config.yaml
dataset: "simulated modem signals in the audio band"
noise_aug: 0.002
time_shift_ms: 100
mlp_ratio: 4
fused_qkv: true
layers: 16
loss: "cross_entropy"
max_grad_norm: 3.0
batch_size: 128
Rows from block 4, named by matrix and row number. Rows with one number belong to one attention dimension. Each number is 128 + 32 x the weight over its row's rms, rounded and kept within 0 to 255. All counts start at 0. After the name is the row's rms in percent of the matrix's.
# v: attention query, key and value (stacked) (model.blocks.4.attn.qkv.weight, 720x256, the v third), inputs 64-127
# proj: attention output (model.blocks.4.attn.proj.weight, 256x240, transposed), outputs 64-127
v.32 083 [106 130  98  41 132  65 110 187 128 140  78 144 132 102 117 128 143 181 133 123 112 136 126  63 124  90 124 106 180 135 128 131 129 255 160 132  73 142 118 124 126 125 100  82 131 172 116 117 174 158 153 158 114 121 125 101  86  93  82 149 160  73 150 127]
v.33 100 [163  72 155  91 122 117  68 111  85 150 185 205 156 127 134 147 115  89 154 121 109  92 129  67 166 151 120 162 128 135 140 127 162 131 143 120 108 180 161 124 166  73 180 110 160 148 136 103 174  49 128 112 106 174 179 139 125 125 143  57 130 137  72 132]
v.34 107 [131  76 177 151 130 170 146 139 113  86  78 138  76 194 144 121 150 135 157 137 164 169 151 108  99 171 103 164 109 126 125 122 132  33 138 120 117 141 162 129 166 142 142 155 127 132 161 124 148 162 135 133 139 177  87 127  59 119 182 186  51  96 151 140]
v.35 100 [ 99  65 164 113 135  60 114 155  66 195 147 138  69 166 150 113 134 103 181 119  97 112 136 157 132  75 147  51  94 100  69 156 111 199 166 166 121  94 153 196 155 135 165 154 127 146 215 157 146 129  92 168 146 129 118 143 125 129  81 128 139 162 105 133]
v.36 088 [ 85 200 128 125 149 147 125 164  96 124  95  80 147  96 155 105 197 193  91 101 145 106 140 136 107 120 134  83 161 130 138  95 122  80  87  53 144 152 111 178 119 176  73 171 152 103 154 150 106 131  94 145 151  93 119 126 164 102 120 176 112 132 167 126]
v.37 099 [133 131 162 184 116 168  91 187 100 151 149 131 157 106  66 168  90 164 196 107 133 107 128 179 167 114 141 142 121 102 150  83 131  70 111 200 141 137 159 142 115  69 166 116 143 112 127 134 147  93  51 162 103 181 160  98 123 158 115 157  39 129  79 115]
v.38 104 [123  85  95  65 143 122 138 156 173  90 112 121 104 162 175 161 117 123  90 147 131 198 146 136 114  98 113 122 110 161 154 100  72  78  81 129  66 116 113 110 101 163 114 155 142  69 100 114 136 160 158 139 163 107 127 124 142 158 165 132 109  13 183 152]
v.39 099 [144  90 173 130 134 106 118 165 145 125 130 102 167 220 109 107 134 169 134 153 108  85 140 153 132 115  91 139 103 143  68 126 131 156 123 101 158 120 103 182 123 136 157 125 168  99 108 146 160 195 137  69 168 134 103 144 116  97  63 124 138 150 119 130]
v.40 089 [137  77  57 118 163  92  92  72  87 168 127 117 104 150 162 136 120 118 125 131  91  85 164 161 138 122  25 113 137 123 150 120 149 172 151 118  98 148 115 199 121 113 125  68 151 114 158 154 141 162 164  71  97 126 107 118 141 119 145  87 188 148  96 137]
v.41 112 [103  86 118  99 175 121 115  92 116  82 143 153 164 152 132 144 127  61 136 180 152 216 116 126 107 128 159 132 110 171  80 129 131  87  97 137 147 113 104 144 133 162 142 118 140 113 130  77  90 133 194  79 112  81 115 145 130 151 125  46 138  83 125 187]
v.42 094 [118 101 100  99 127 150 143 122  87 120 111 161 130 123 174 130 106 127  88  98 103 157 120 159 158 168 117 190 105 152 125 166 110  85  81 121 145 112  92  95 128 130 179 174 116  76 109 162 105 118 112 169 115 126 134  94 219 147 146 118 161 124 129 187]
proj.32 089 [150 143 171 188 138 175 131  92 126 120 177 112 167 175 106  96 120  72 193 127 103  98  97 149 165 149 109 121  77 151 143 108  96  49  66 126 165 146 118 140 143 132 122 153  84  78  80  98  96 112 132 125  88 152 137 147 178 182 153 121 119 170  97 139]
proj.33 107 [118 144 123 145 100 185 173 111 149 103 111  79 114  96 107 126 150 142 122 134 171 199 121 169 134 104 123 118  99 109 103 131  74 112 103 134 152  83 111 119 109 130 116 149 133 130 151  76 110 148 138 159 121  96  83 122 139 114  83 198 187 145 144 131]
proj.34 108 [123 191  93  95 140 115 116 141 179 150 158 119 167  35 105 121 101 133 127 105 100  65 110 147 152  94 142 124 177 160 151 127 122 218 144  98 103 147  90 112 111  57 129  76 154 145 141 178 114  90  89  70  78 100 157 152 168 101 129  81 136 135 138 157]
proj.35 108 [131 170 141 133 109 202 144  83 145  85  98 125 164 113 107 142 110 142 110  83 121 123 102  78 128 125 134 170 112 137 136 100 186  23  99 160  87 165 107  64 108 164  73  88 126  84  59 109 121  96 161 114  52 138 124 125 105 134 167 131 114 107 128  87]
proj.36 090 [145 124 117 120 136  82 131 107 190 134 131 155  92 203 114 145  62  95 169 161  68 132 136 111  93 108 106  82 136 126 168 169 164 164 140 115 102 141 133 106 189 104 153 102 140 124  78 148 155 106 186 150  94 146  88 133  77 123 155 105 138 117  87  92]
proj.37 100 [141  91 122 114 171 167 183 100 142 121 111 135  52 116 171  80 206 106  85 149 121 169 122 143 129 161 123 111 146 114 124 190 164 101 155  91  45 145 119  77 123 110  98 128 124 126 114 145  82 140 171 110 150 102 126 137 128 140 110 133 215 110 146 124]
proj.38 102 [152 143 138 194 124 102 127 132 127 130 129 153 127  78  60  55 148 132 187  96 112  64 134 103 153 157 130 119 160 125 105 169 165 196 173  81 147 127 132 157 148 109 148  69  86 200 177 150 103 134  88  98 135 152 127 112 135  82 142 139 125 192 113  73]
proj.39 112 [150 195 105 136 156 123 114 101 115 134 114 136  99  54  85 126 111  89 143  94 165 117 125 102 123 118 186 154 132 110 147 115 118  93 126 158 105 120 171 137 141 132  98 126 108 142 167 151 137  88 107 125  50 110 187  95 108 135 153 100 106 103 152 108]
proj.40 090 [ 90 161 167 137  85 120 186 127 136 114 155 162 180 144  70 154 138 103 150 148 143 161  72 118 139  85 175 173 156 134 103 121 111 114  97 120 164 110 147  87 108 148 123 214 121 125  85  83 111  95  89 160 140  96 125 164 135 157 104 157  77  90 146 123]
proj.41 110 [128 135 128 101  87 145 131 193 160 155 161 111  63 125 154  94 140 204 116  98 132  70 140 125 151 100  81 151 100  99 185 119  91 127 186 137 118 103 148 137 132  78 141 116 104 171 172 105 168 137  55 108 163 130  70 144 110 116 168 170 129 198 144  79]
proj.42 098 [126 135 180 121  97 154  86 160 163 121 118 132 120 121  74 117 146  86 162 155 127 160 125 131 109  86 141  89 133  63 105  93 160 208 139  96 115 156 134 141  94 129 100 100 133 197 183 145 127 166 139  92 178  95 141 170  62  95 116 111 125 122 164  95]